From a checkpoint of a small segmentation model.
Model: norm batchnorm, widths [64, 64, 128].
Training: 9000 steps, held-out accuracy 98%.
Rows from block 2, named by matrix and row number. Rows with one number belong to one channel. Each number is 500 + 50 x the weight over the matrix's rms, rounded and kept within 0 to 999. All counts start at 0. Numbers have three digits each.
# convs0: first 3x3 conv (model.enc.1.0.convs.0.weight, 64x64x3x3), inputs 0-10, a 3x3 kernel for each
# convs1: second 3x3 conv (model.enc.1.0.convs.1.weight, 64x64x3x3, transposed), outputs 0-10, a 3x3 kernel for each
convs0.0:540563477528499438464451531413390492486500521524555516555553528534440516518519473537523471563483521471561512524522455553472573385450443513473549570517540514469486436548449453474513475513444577552634441556463594471509535544507482483580465478459430506571494503458528496442488491447466458416492516432
convs1.0:507556552488575474533480519522490457510456555519435518470496478456513519484435578571482550469525522464429437560446467511514477573511402503487492514492568502496477607531548567436465458438518476469378446465465389479510519441505484486443506453512463459402428453488517475463524505521515469459533471504
convs0.1:508510455527556546440506467515531425493504514411496485451575469521470384522491502494547609390485445546562381394428524486525611559592479473588578473409500531453480399492543474568535503462513527485408563408538496509453465399525531546563497431473485476486524452520551507546568480500490516492468493582
convs1.1:485563496437576537475468534475526552481518589463549492567520583541583423486441478514526493527456530472439544453445484433518484502515560544443519572515531543462499480406462534454473476550487495548604583517542454430485555670563607640460559643571472514477459522518494463525452499521482561470430518507
convs0.2:504564519536568529534588438500431363406407422445469577479486531475434409536486480440557599453546464504457527469521547410535436463561436545539509507554512481554528483463494450477435537503462580544478440497439581587548510547488406462566514502619576518528567570500452478552527591560511407510476552542
convs1.2:585396469478358516478478495350508608441502616440461515547587469514445549503552515449461544596467433474516490433568536505476529568585525439493493481469617497510614569537456605529457513515545540508481460471538416436469460581449447495476526389475536567548492482446518453571495423396461427458511454558
convs0.3:422417524420437456407464542442533568459528489458491513525544438510474456470560494483518459472555483496485481449482493534486568475474495564488468420659503535416464430556541452512540517474503448487534414565474489542580491500511486663571495423584496557478435533546515504472438655552394437467431577488
convs1.3:450476582544617432516515602454564565519531426527536386549518502541438450552478471500533574485491437499412443448502511563489556502470576511554521513464498513554404509389501473512607500541514479444453463449504508537525415503482526417499536696519445482542495473520515539435557424530550496449455485478
convs0.4:573459486421368499589456560563460441473475548550562552542381483508504475507564537530468470499554541431476505492679558501405533375543469427476550505412503513556555603453486428419515520527585512462492473526560465519482428530560457420538496543484441510534557551467515533469467388506490495473485448494
convs1.4:432615482426605539552560638524488535578449509505374507493444414478503496466467451478543501466511502432566599617537503594405467514470535507422442504487493503477580448479397468495550500533440526502451449468448477460475603447499451460427550481572557502548479569545453555461513578505580579456520522486
convs0.5:484481509452560477539476490535349484457574497522551522509585512519429583544504469597515522428405658471521494445478513573421593524455507452561464461473418519465445527454490549494486467559476577447466471566469493475473518444586534449483521530486456424475437490542456510585529466497447641380468544469
convs1.5:486518449490505591445531599589584439548551440491472466544476446546450522479524519527531494478584519557589447487362508551538439517526475524515465499533567523529502528379519470500518496517503445468418526639522487556538466462499538391461388507497524502513497412559540426528460456462618430526671423554
convs0.6:431565545570563500462510451433470453450451469484489597529526497448507515492518564496580580465546476505468448482491561515500489485413461451483504446472546556485513409483466441499647455555546492438471537581550527463446440520595608537481500418490527487464498470520511477428397482442607491499505547478
convs1.6:516486497535445382544511377452507518521503591514497531496497509495525515507469469559466570525533516508509581538502545566514539593486571520509442465492451463465481494449477516527471550547524493502460531501506431565430560478459528492489540444510463453543469520515478517531542515530537553481512612534
convs0.7:545480450624447381541512527573503477590450524510495577536447538559488502581355550540455456543509513575450562506513496530396428509486503499489495531512505584396454528492534574424505598511498505480571580381452412478545486449443658390517490508461536535402500449510506467548499531469619450505479500448
convs1.7:514531525550585484473627482512517509552514467450520552455567464477523449555508488609485427470452477519534591515448503583456417529461515501503470477462517525508505510412469524513461461464433480427399582577463502477526514462495575535431489494524448501545512506488510488547601518457553566485588515402
convs0.8:462418501468526554501490530513445563431404523506534536454541492506508462551546497544403448453346596467539590576492418622363432543460605488501553548469436473533462530479517549476590413585530448557519500553524501488489584497491461424528492495567527505433521529510479500503498553449447620495467485491
convs1.8:439505537418543475494539408526549511483572473483516500521469431559427488493495551581483492492637580367554429498479508600495427577496515556515519471399583512513535471495614486488422481451515443524473429424492491520443481495579404461424548507491479544484456516460500478462412499444477548491397460656
convs0.9:501484458436486496592502563499586551548422428486480414610496557495527500483472508526526524552575467523479598519479396444387503517513549514499526495539577544549488470459422449312636468516531493526495430532523536561551562557494519407558459508638415448459512493508495546540443572550538417463507577570
convs1.9:424575431524534432545484513592505528526468526520521435519445504504452424484491488491451530564553520452501549550475508631584482557536458463483479507501527471571457530433551489444539474543530508543507504513507511457521574445567485411471524423432474453502463533529618530493487472518478466537391433468
convs0.10:500410423472472493577514406464489504509493461535443486489421409551502463478588573401508448507462485395478375529517484551541490502519446454558491500474378579450544465451535531485642435506477511558429506493484540482559547463462497532573524515452512508474348487537511465480481517412546466425507545502
convs1.10:600506504520544465468585481477520544474487472507442528491499552481418460519418515472421552474523462511429592529455455539533544504507504474589412514560498487506498429524583392524461492463491518555504487477428415469378544495477524484539527539458448473476526542567498390448490530513572520495469590469
convs0.11:529450545497413577499392495577485461608552451614489497494535465505502527495587546476528446510469510543512409389428498450473537542503454470554559506495548465449466535530419531472484577487528450508436537457508453536548565466541468475554483512492440458528497454547539481540496467483512493550504502515
convs1.11:466527442527563482479521488496520426543440399478459459462494576486501525606458480472467461506547415611543538465450489420471530471523592475488528596531547490546521454471451493575438515494475575467499510524456492504521490499571461507473478505469518483488483470501522419514540504493558493482579557454
convs0.12:554521404525466380500510469489536593560566477488540461483435543568457481449552482450531458466509498493553484506383477556545564516554469492501474473576539547496539558481548508643476476471417478515528491551512422479559508529493536484530580476405505495438488446486467548413590539453590516502495477513
convs1.12:547376440671440502558372506470546513432467525385433436454383540425569484431476472432558556428591523485513559518491460451573495559651411464492452467473502504498482531486509572499562447491481478615554477466529519490505562465474477447540510494461475434460575486521595605516509516451507555438473504485
convs0.13:545561506545523604453531472511451461503505484410433460480460432489634497478471593490434496497480500531572506517519497508480529438537486430528507504524482445564530535500639429571541525560459468491462579489496363547507470504505537498537534460443504432481531550492424505508553498532486490425492465519
convs1.13:583409488447522429432486445576574490458470542463460528445542483516457496500497452464482532452420516471595619531457552486477520593441483550449476498506442528503510583511439512476440554464590497491471517577499523516507517448542611616456483473559505508420517491471535605435515554488526598529519650534
convs0.14:497383464484640514501489547430445497576587544490513553509420425494526506462560537457471413417519546559566513436425501525458462469528506545547496445454539498517453452471437466510447557519486412390465597586490573555512500427369540521579454500492426380492529588482521534468508489581551575484526547497
convs1.14:425456539512417538600392477580499540600517523516425450450516414475481492455514504543477481503487485448565487506484550560547417570543442476507500463528526439498601409601572495634475480513523485482484499476450478534447509493506399432538475383410550561459477521464485480459481520532462513600480478510
convs0.15:409463450502440509603436516445582479458511498438449462510488514475510550428469489509393436515449444420445450453575569525479539515514461472531592462497538450436407459533367476592484476550432547427477503538473586484542445471531497523533524557514492456446454488479572499536523485497492496455524480436
convs1.15:482577479542553494512505471569508462429514528462446497434512613494396487455471497490510549515504522392512519506525476530561506525615508520507526471505467418393403596570434486488440530483519536514575480514490542441502428568423489429515513542483491475451470453491453493568519571462468512509531490527
convs0.16:505550633483479480604553480461506444511553482515448477544608539487579469530403434490508453554536472589414391473510455441570517565532485529533543437462460537496506455488464508435521518589525545522486551538520472458485509544492479544500506433554396478476433446495532528442491522493583385486449617529
convs1.16:440486402523420518476477520537553500549532482591507527588516485508479478486490508462505531449535487504476534498518476507525432510507455489553528467379488575539517520508563531493503566576514444501428410488452471564471411565509493462496549493495513478374519511582493533524582421378503477450457442505
convs0.17:536529503511484489548511558568462539430584570546570511488529428486546553560504584509551514497494404456505500576455431540448484548432490557522492477462432499518514572550473511478449488540442557513504551497424509489513474446526492457496482522468540557425519525533535451551544504417499459522499527536
convs1.17:432530522533428437475483483519535518519508479540503444569546427476455494547533543479487464473476506525586467462590529541485490519546481491528536508545531464444495450520555492482466565500463496519475510443493461526480558484468502490429441472452536520533556469495472456456568574458499516490570453521
convs0.18:549561498425477518507509519442420543584642433592605548544479500510493411464416458536491540526444505570512423549535481636502404499547496511490474537432482503455461519460544453491479465444475444470435488615516437442466484609473552473534488504511448540538544531536471477462472516429531525535495453531
convs1.18:509467496564456548590504394483462492491438434492441581535618591523607616498516566472550457611548559440469486432452339491537307536577395520539465390453511529531507492544520483470492521573449533495525499543508647496474443514568571462512561489462579477509426510473462398528529487506487441526528444523
convs0.19:422599592560480514502433535521550525516444385461453456533503518481553512539598422497547548529532415531483386478532497519672469500512415575492533427524488477425428492535536487521376548337483417536515513522485452466441480441504447642407570401577562519519506483524433452465423507561599531444495408509
convs1.19:479548486444450449405563519510537523613477494556415468435451456425515552561564533590530505553509549468418505576425494565431453478472436477522425463581612456539418452517525492473414547518454518458435515509448498498549441508524504388470407503582419502537458387397450485416472451507480609500480491526
convs0.20:581481485552432452526574469558561435564509432515530475456457506525542405530588520482524518498476522414489489542530562509458479369489451461614616525473533506565539435454405505502431540481483449469575496565546467522521583499632440427562613419521545528419524534471461441465433389527472485489502493533
convs1.20:552552478540371509534447505484483452551458532539468482567549611536425436589524459474514540577448437513550531553489489491485526439536547493488481484408482475448505549513518487534579518561469522536491495512527509522522467432441488507533529493390544466599539553525534573534457493458512455588464583580
convs0.21:533505504545507567478488450491490549474448538517424491510461481504485485479415405506488493548450479448490485508455549499412400504558530458395480514443445471538480472520513495521458474505420511509468474448498496476532542509514510542434521546537441518534447547452490467505491489483513492443461504494
convs1.21:498406525523512410458528445497521466447509530493474512454440443569437492470512462427475496480433452521501525501448478436373508472472467517485524490571450511520528512571533543547501504505531472457438469551510522480517457485602516480477435526501484407449528416423481611545404504520526505485509474526
convs0.22:468458480472451540501443550443435455581546527549516467489482562486441480535481519504538535518443508523503453535545585465442541563518467486562495432444550469415500478448446477459431515471460494466540479417458504404495535505524514456472515526549426436482510497520506493446485479489502477504494448510
convs1.22:570460445573483458591588514505414462518465383626560408456519489495509465429458469490491484483513571427467482433475543349358404478509451453539536519463451555510485546582593566568519652518536501530542416495486490474561465481545480493541578537498510437451506486508400386458525531535456531454550535514
convs0.23:509545546532464440612447526455497476488482487499415495555473478566511493503545512568439471476491495557482557495478488443457457470559472564465522533472464489458431503469516517525475567465445448429546549493474481511439465509471550485476534467464474496485517491513451534454473425494535478512498445511
convs1.23:466480448463531411515418489536501466520456434585486533459486578500517507513523521480493471490488478535584439440492450441506488527476415502567504444409501503481470515495493464493481567511489530563579623486429530484484448526505546455484528474389495494552518512483470511388526541476517532481428454478
convs0.24:528576522477409480504472551679623503530613444503472518463563529554476412503503495527528494508476499475599624517572472507470418407442465558598556414380392511483639499536460443413460552554521487530547520393534468493482497522513553556548472435525508479482430468502454481463500492484513406497494473527
convs1.24:531531436529479488438373520493511522454369379500468395495492508494453475530568443410499539520548451537558547518543522611436550496509570434491507446398477489648500593552543512460546532464411481479534468489407509555506495438503441448465472452430500460439558477523470500500518492454521465441437491550
convs0.25:504468625588534472427473417511528393491487444539500529572496475421518529515491594539593552442519403471534484580489507479502532446447555557391550529464604500595599516460516560460545519466525448548540516576469519574523473466486534490510532437517454452588489551518544538468510503485438487569504406491
convs1.25:510493536564501483504441451507528456470497494453481495483496507512487541542423397478534508470509517493560521460536535461435620511464555513479527527495512478477467448470409578540521568484593439488452508435545395438457453498543447491538548584468428374536498492474477531498582570581464481492454391437
convs0.26:572450511550602575451468492434472504511552523472512519494455489507469576430501558448451499427524363425446499568546492462491605432528376496455474552535505533474509539476514570498475443485445593483559484410497488493478634520511574509553564479518499511512476491483520419522479523497572489482596501526
convs1.26:481436546527460507475551419428524482427464397431420443511535591498477473566515447502520499614481542532459486600403467506475493507439479527411438529451525476553490509527521470447522460553578526534504513481526417548522538474487552466514480449463471577484528432424509443460470519451490539565463539572
convs0.27:531478512543522501517559493471580499502338423509495535541536485534564536552430463505500415528606495515444500426465634460505520437573500502505471597501488463397518479523503544508486552448515454530477487490471445496545440563436508500537480510567450577462473498558520528524456549467488482476494481561
convs1.27:483482512502448564473435444570566568555404506532467536443542468449521560435496492513498461510563504511423547498420574442412530480504495440425541427599478517382544472495469548555449567496500526510470552502476523465484454495567508548412582472497451525452506414508491468512479480482479452522476486547
convs0.28:656462466511598485525423481485498620478451454485500540463522481542509466468468458463401450524476562512501540551500520449509532503517594522502501523601502498539476544422506463588469453492458558517482482517463473514458473481422520621496454609478461420428474479444531482425539590459387559443553533380
convs1.28:572541579517413435479414452522511471502525512476511485525501530546524511456496505546547522490538580491505446469400465507440480605410452548516495421475393478512510469536572503524512492576503465498428478506511543485491538486554499419434504513491510517621517465519525578513543526426575450560472535452
convs0.29:497521395490502369555529418490582415572475450549452459590521512561557444565516433510558478475554475479462491495472454439604356568505438520580467498478447500545487488455563471465499525459511502461517539506462582484446506571517571479471457442491474498537523462500526495570536478482550438544552450438
convs1.29:538506506613413614635387536518549585489472483478503460391463484472403403495476476403542493508520543516500499518465398522456419569467421505471502517553490461448467546483437537459488493453387468449453413543545428505457490520483559446420440492451432470558421584557504519513567471458628477510504466528
convs0.30:571536509493573531470530439478393437567454495445486580482549481546581487567455460507466481511416460526512509575511511454576563447571516529473497515397538490596447524406496433460463514500501528451495471532451418473536544511476464380633499513487505549588504532425445470477493486507531466470479476537
convs1.30:507543476489445558443496471484482525536440490444460547496478514438490482472417399470565442478527496374534515519523593514542582448475435465497587443548514430435476456465457593489512496457463534535551492483580513571545436579499468610552515565515470480540468516463449521472503515505452538457481403483
convs0.31:494526524511521521448505583560552548495464539396551525503544520468536483507450501446595542492458377488529557533443528527668426430441447438472545564482465553459460511440477539470594546469495456483510531588533546525462498598532470566482529520388542436516466476440383469488462506555646459478584460603
convs1.31:548530573433561499473442522527487486518485488508425538495574467596457541494598463559482587440523506533576538498447453477431495512477568535510445385491526564493481461405439498584457477501407592535527451436420444476420556480463461510410451492529523572580554527503469499621401499441560468408523455511
convs0.32:418488521445458551483537503517560569537637630506392501507534440535497503470501486495482484444456503544473472469482550544583542526589524450476452397514534475540480423430473468474547566624548573603548519484493531534533545400409483445592502563522477580508568476587556545479482498506490516486513464522
convs1.32:517548470493510581466547510458452495476404477444505578509471516562563490509481534437540410424497480405499495411504400516429461541520513474475549498467535514436469446465561497452449496424591465544500456492532386510547524523490543495615602550463484440499413497406338429522469452529409484540501515549
convs0.33:504503534508408528364397439444435581437539453507488476545563564527378487545590526444475509579480505514636527509447411452431478604556469513515498450441460578475501560505526420448498566410449530480483554546460506505573599475418506683492458457501478504490559456541407481554497658383478472499532387511
convs1.33:534539693501542572358539532589485539553432455664493417473483467486502450448437504533464472480424491504482412508500458574454558482389509630504470546480441520543540481436547474463508590496474532489544611571521489474452510542479538406608530587417449552476514523594470462409434511496543539444507339462
convs0.34:560605479523507471562498504418493477448407496485504435507566501551559516608559561465518496443535459491476468487476494451506450477524478529512503610567478495548449483444519450517501518423502578500514515485477550486490512487472427529496444556519479529483542506473453592522534511515558510398486432538
convs1.34:531463516467489436503432478539479514531464524433461531501516495411524486474505469494454515612495447419480500507483559513478444571596438486504488489556453534496423537496514522551435544480522528507479465431455489443453537445560484434546523466481476568516507525449484350543462514556551398374480467539
convs0.35:480479498553449503448459497472466502497542512491460542458592488543501427469432521584592468461401454462440564481458533543522421488463568481457464481576560402435426460520489431410507557481420405439486480442466527502502523499546538428528556652499595594541398374500504538493489635497482319511559554424
convs1.35:470456440515480483516523505548557622523497540559444484512489464489496469459488572554460471578565441525425424592479511504484413475466493531431504482462454496556454545550504529537512392452484441463472598576469512514519481394480560473552411517424460405469485419484505390461451504449489563521421452509
convs0.36:469491542548462456594515473541522584500474537474485511524516575497415460463542577553577499555528495484498553487451571529511477561486462507491532470467587596551494328451484506601486513534534441421585485448505535444445501443442457573529460584453552368530518474464476572547552491528462559404481435485
convs1.36:462481373479514449546526484502515486528502511505464498420499596475514499557499403404489539526544430522441439438363448491475553501504537604468402566475563431514529449477561556502436477501453561520389489421450533524511553304448440497394513578557482525589484436553519468588381493513422406478542512452
convs0.37:631583428552488521523532551456635477488420408495474427580487528510530515469453580565458552490461362483423553471517494552540398483462444484494486552579593475402581517563432615366505432473462525454496503390476451472524546507503553406524445498563474538466457513503555508539614515514553376524394571500
convs1.37:474430586513527480537523448576606481583577494567523499504511482463452420482459419554485524535546594529454530475510429566433451487508523485513489501415515522469542485545498421457485508542508510524469562521523494498579453407586446434480509426557556533577416519461531525532561568537595441445506449528
convs0.38:525553453522473484512481562495535492534495377521525502465575573521483531507456405518528538479333484508555427537524495459494487514512499557531614480511585466490461451463590627437496562462418522586426545472500548516469549582443456389516541498493464533509461430528517455508458615548445370598467470420
convs1.38:481397499466467563535489482464525500563468468624475508466454482386507458441405489528499466503564431499470506582516464476460493597543519517463531470539554534463338603560465495593426494607597513411496440522421558419469536510521505417499481579570487520452550426486558393566535415535444495559505461470
convs0.39:439427518466601478522533494486504440526354508479494480516529527507450475576477496529505549642472443442507503409462501415478488561510528543512551550498444469513471486540412498474518478461483522406525515484470534609539449516564445500546450532449551580503419594513555516499465512448527502543504538584
convs1.39:423505472523444568545500511466571598539535494538484462427452496468517503526481478561471558482653433465511517480458482416538519549510439516423528450521480537541450516521582532521568554514539483507401544602560476589404511467491475408490472463552481532505417427494508439448431492497560490443493472526
convs0.40:459504508437449473522476407564479484460507470490529557534490514520502544501471445435572448499549515491467479435572557452560632455407493503499487565534538542515505471519514478547487551538445522530514458407485511663453508488486450543580495431541512504546433476480486472533518476448538416579466512458
convs1.40:560457557570515507422509466507454532546448597500534490454490487530485433474517432467522560628496459572511568574574512498483442577487421516472492534541543517470461513539429494496521398462490494462490461442456447437506440536454514423526475589545516548429519387508558468444558494521482447458535591558
convs0.41:464464462438517446519463525546513440420452570558572465486553529482557407600433471491464593546542512500421396577527529510452422461448471537566452510516431422416525511594473463582507421514512584536519394500539479530464448482531487427461586516444483530508401517485509479492558544593367592451506464457
convs1.41:515481508455458455500500517498512496534536522467503448454516385486439483525494475608515486478534357471555484596530509606514447526554523460503575475606514583482536489434455406509456490517443561505474545509507428481400462528513561635441447527533507482508478474542479537430483518491456345450469561483
convs0.42:523610513424472452492449471555507460542516484534530497467489557450503508496493477560535439435509489557501457535488401471474445506427487517619459524547453468553458500546444464437412562537425495482487462460522435477497445617559534529504471408456494478496541501525537480507486540523496538439483444491
convs1.42:568447519486468428470452468446454460556543491440464431566519598534604599515535536510471450499501452549557441542507540482573561608499434534448482508532476424395493528512476492611525582632564535552570445454524510409497548511497494481484396413508549499495547452503544449515534467486541491463507502499
convs0.43:421419515421426499436503426535376485470517614513458482363546432476474514425544623501489501508519524450572462606461551444434524541533465505500567432489459449563582442404532408525462516558579504520472474529506556538512497455493420604448588551467566506531559528499450500576503477449483538569532407526
convs1.43:517503508470558499491549521527514494520536467568519512436441445443459531517457488430452479505502545536532438499518480567483564441460474462490519568515556450473568543447452470474505568589616509467472460552487537518492515525493513521489520472454380497497491451453538503382437561510438567467458548434
convs0.44:524572571518543445544463421505462430510446444456424549573512473554588451494491455478616529502450573531468547502541500476536579534513485455441438459550551467529499370538407433479442455515489485501561576512397579506473518514529405463544364474589618600525558553458427552512512418568483560557464610481
convs1.44:469484457484496575498466471415567523544512491516542455613528606530435456534476443548516505497516394474446488495473472580462486591522405435526467562444545517518489429533515536556497505588453568555563553520455443421509305497542475540569446570413452532499423445513582444446501500488458504475465461438
convs0.45:506577460701489542612450536479423529412421567456487580516493578518538448533525442504524519546471546475482429525475474538494482559552444535444439552451533552474480461521496424420565466466519493474511495445533539485518508454533546530442524531546527575510461541500439528493482507448537583492468414486
convs1.45:510529200418547244512485409458500485488506477539560570443532536459511528421465494553501556435497580453545450516509577521417581527470522364595475462470456502542486537529524474476463511483545472521523554509540498480525452442461453487428471420452462547461508552459492447469572563548487515565618546540
convs0.46:581451571482536516537497508553453491466550552471515555441481482496604583476461554486505552606476580539527538598680624538612450465554475482601515492558601511547516589458502477434482483594501502476484472510511480487451439540537504442546604530453475477364369575549471416436415509518453414585513473434
convs1.46:528472462553398432439539465475480461477416490423486451485440503498467447585494530421508495426530527520597491687474527523529514519446487506456463452511488438500616534525548487389558491574559475470492473580490548519507468500400497574465483427566507497496516587475588604494458469495476570485527518520
convs0.47:510551561485538492479495493520452462545525464441555544486472535517422535508543475446528504435557462551492540540552493469555544454493467522558501433590537561428491450557596549417476557426414432482515500478438554529528499476499527493505563516491539578497531471525501532521485539516483439444527491539
convs1.47:478471473488613460412472442465411589493484562508487523566527466612531540469479477519500491594520482474475506489569419512590506542421497579445477505491482466514439490533565542577506517474464496477477557477433480502520548454425566617503381602530484502549408496485504503510487434448505451472418590499
convs0.48:471465546448487560394481466593475500531455417595536465499499488431513429509553492592492485519487525507465389516492400481509559556443519548594590536489581542521483483415549487406544561526495511559471539416464530470497490472533593489541464394442535438445562382573507403487583491511496471511474649526
convs1.48:515556566446601484430450487475470465477475454479479535504560574502435517489481505505515496476482471630530407518555542419453583457436527573477465451562499405462446500413508466506459534554547558538492497571570518445531440450550484564511382498463451508578514449575523467650536497468476520423660488382
convs0.49:510516528546437549458502499489545472498395497442491529548494499489578425468443477534470466519522539526529546468445465495570441617513441411475500506547479476439486458515430460451465460470500480528556476515527448449430483519510622473515594596481470468486432482484433455515550517453480503467522448473
convs1.49:386456503443419456556428476488529451513416496497425509468470513521496491465508522437426456453639515487587552476556471550486449559533504504505535508518583511448518535520538546488478540441529542520543419505583451521510552545458511460390505439441532540500587537562555497576553645481562450471495510527
convs0.50:510606537482431402499596489525471447421482537404407469508518502526454419573522412500536510461442473548453462510425436470515452533565489362504502453546469503453473492471510468479431459481442609414451402539501559577549503478572439467496560550519512593445480545399507426533623512480310445461514463530
convs1.50:474482569534461405509403491590543532565489556516506511469443552439455460464473520442543463419482537499373388538508515553509531548532484480456514506584451453500544482508584529553491527550481556600481532508494513500484553530568533604494388594638399455495558490489438531452481452586485422497440588437
convs0.51:441432493450519482483494500496508584479558553557505518511546433559484433487556519530488501521337492494563513579461511481516491462448519538459438560514502504511479510419439465545493512551512488457527470404462407461437503507394377490518501512530516395540458437472521440469518443484551542556435517532
convs1.51:498544521484471517520544635432482462520494504507565475495416442539535454475444528596625483485599430488486458389492516458533461535498477465476509559480531561547571512524461486592532476545531586574502539471438541536542471589482453498529568514495471521437461361358465483526457603573483496413501516529
convs0.52:478557498593488519443517495501473492482559535533553484384493506521452474554590503464555493476528484522481519484428484534516537496502444478554393611512582459418375518467452489412460442503461421372523476498501462486469413466553494524490545442478446424426433455507445511501483390430418563481482547508
convs1.52:425455606487495529501452456535498475467462511418447498487500527448529462463465457516549488450521551529571502551484504420456425513512412479443505514427463642402481507483542493465524456391503531437541592541508485486506448486512593520596475506439456539608533509517526448528558504540540550529567509466
convs0.53:496433492521491479488571538528560464483563483500516466619482490541542542480504485440479521479516498504532573471452508460526422435489486485495507477409421474450472537548463491531495531512517488498456470466465440448477504487497527493428468460550520561446477514547517557515569482464480428453467414544
convs1.53:576427492559497501493561530469437507498406547521398461488572509565527443489462454419391537488547559515560529558479479480472587556586498510575591493619529539468427553513425496568490564515505439443582492442532471510521447509489482502491512461483495342432357448496466488517574498489541521453489517515
convs0.54:467505508530490511541501596490455502496498537516483452557525542540548491468536473523482471483541495543502534449446533565506514547530427510524520410530560447540508544509553546451548484476481477420480432592556529523549499568654532543514535426353435435557472563478494395459555502525442567538581529438
convs1.54:457543398491552446538507466573495556487499523450530455475487479499444524470474434606547487512459432649517509492425530530500409501448478545511461484447563428431471534462566547583554478517571417442481547503489567459530445508513505436461479511468480602601495551418559536499590453441517463437423475460
convs0.55:495484497471536483504556523503438522463480451556543507494532546452515568473566398459424459557520587424472508455535470488524470442531456482539512567635540504403587503493575449488553525577501497623458460543571568411544467447470451462401498440507459522511533482540531440541543525500571458615513426542
convs1.55:471431605540514541458546490535482534575554524484577520537486618453497499428486437538529504512474423493504448464521593593513556606540495458508466643433446390446572477509557496546564492505570476565536403403476434394495546522474638539467519621500547561492488495550462508534554437482546455420568493430
convs0.56:484358508418489460461495500520435555489405432524419472583510531433480512452500553452500576468530549432460433483506450380517464462505464465397462527542501439567545516424404516495514455524495550569498470552550452498432514491469385569570480556536524569577451488515527580428532521477458554534485498487
convs1.56:509558485537558531565636613475560491475501526449477457536491503425431476541481495461585613444424500465482463497466469568499510568473498418441566519492419505470480518561487587553565487451464488455509418512558483417515402532496441492488493400485405504530429470517592505515510516424444544483501635468
convs0.57:426503577493517537472421459559583543503481523547459543465509461500466531563409504574502552489489514573564485544540470435591538509426438442472513596523445474610527475483489486564437477497392489564418452395607449436487505433539576490458496458487377499453568516540508565399513509364476516441430552482
convs1.57:484519495512588513397530517515504484520525446447523502496516531510481472584518503427476491487543488500522462572608484527512509527465404475530498609542400488492496487446474511555510474501379451508488452579481558528491578556440501492448481537492556527519513548447433571548523481522472405396552521498
convs0.58:514537526513476450513512573501480470434466469505439487541455420556519520539468570485536445486452520475488593499421525524538506524462490438550583563504464567603494438536495481559573522583492506484478537564477531546547392477580488543439500596440539552508558471473527492545526460452535574493430550471
convs1.58:435469484492543511436419505436467522464457472465472532445499481492522467500516557459526555469483435518458549564459464542517486489511538518439472542501449463475475523530542620561498558521530485539547492525523522508491573429497492533486433555648531491478507450479470502591567414516493496495531555479
convs0.59:530490424428561554404504560476599501427457499504507498440462558470394576456553580478506490453522463487485401578552430497499522493482475455587456492413488532549461497463448541514435523546486538511502538460466587540457423477422475632514522448493381498474498537520531476479475507427436471573520553513
convs1.59:484550524448485492525433434544533533530574454454559483554517417386530502505540533564567465533536520422473466455452455531601406569512484463516483414466565464524553513576466540516592471532462501593536524445393462583457486574468553458472520552600534513528495482423562479488544479468467534537564518584
convs0.60:543513540504478529467462527466409463401413481440524569469496526487524456521573551445388419455445526504460478540439442413435505422439444425458418456467472488484536500493506478550548556523504507560530527504453482560496524397466472456526439446460477480419496521469425475446456536614542565514473465414
convs1.60:456499501457592465405552435653551499546492543511511515531500592512483498476453504494480433438524521450461541470466482536523549513520525444423510468548488518452560475544479500592537484553422465479574484472532461426500580503501507555524559550465617475422584467505515488487554500506453498461458546503
convs0.61:484473503454547603538532558541496541632461491423518462572480510495458512491406498476443484494568581574506474448492463480508572546593514555459523463560579498580562513466499476493593512500530540478501419551576512530470510522453519494539515521427542503585525544574592634541518541422545495551562563525
convs1.61:385518495448498560458500473473448456569468528574538528508541464477500475449546455453423434474510505513507464457464478497511484535453527518542589453561558527545521482498589537462445503442481433459466421503520525494431557502520515487504424493486449468467462410556581530511503454481451509482508497513
convs0.62:512478430455494560492474470463627525541566491490538520468486501601502515480449472557462435452493511569414446484489499608459492576475433439505548502498460487497475495560529569480493517466432526468517599599432597550380488508486411528570543455437497430545559527423603447517553597550467536592527452523
convs1.62:487516488449501556545487450419469467516479522539479474425508463505574540488532644525483472549447541581552445553503452558434499431479539496406457481505569415462532485477521452506552554629542521418496523472406562572463531411459440540460497550544473516498467504513430456488485444395423480589511541499
convs0.63:492483477527390555502398524462533447521554492388523533525472514545520486524457473549479404532503481520484505540547426550424526531488490519599508463439549530541511466505459515546461386548443559481399492536596465450411509520478475493545499391515494390567483444581516444532475519569393472619414527483
convs1.63:571632498587541553504508484502478472544509513503548455493516485450525428495513431505468446531531466540506508477424466467532465499509452451481431520586426480471570500506536466480527512580549591521425500472502533510498471556454441452495585502476443535468569603510475545467437498502462428430445503481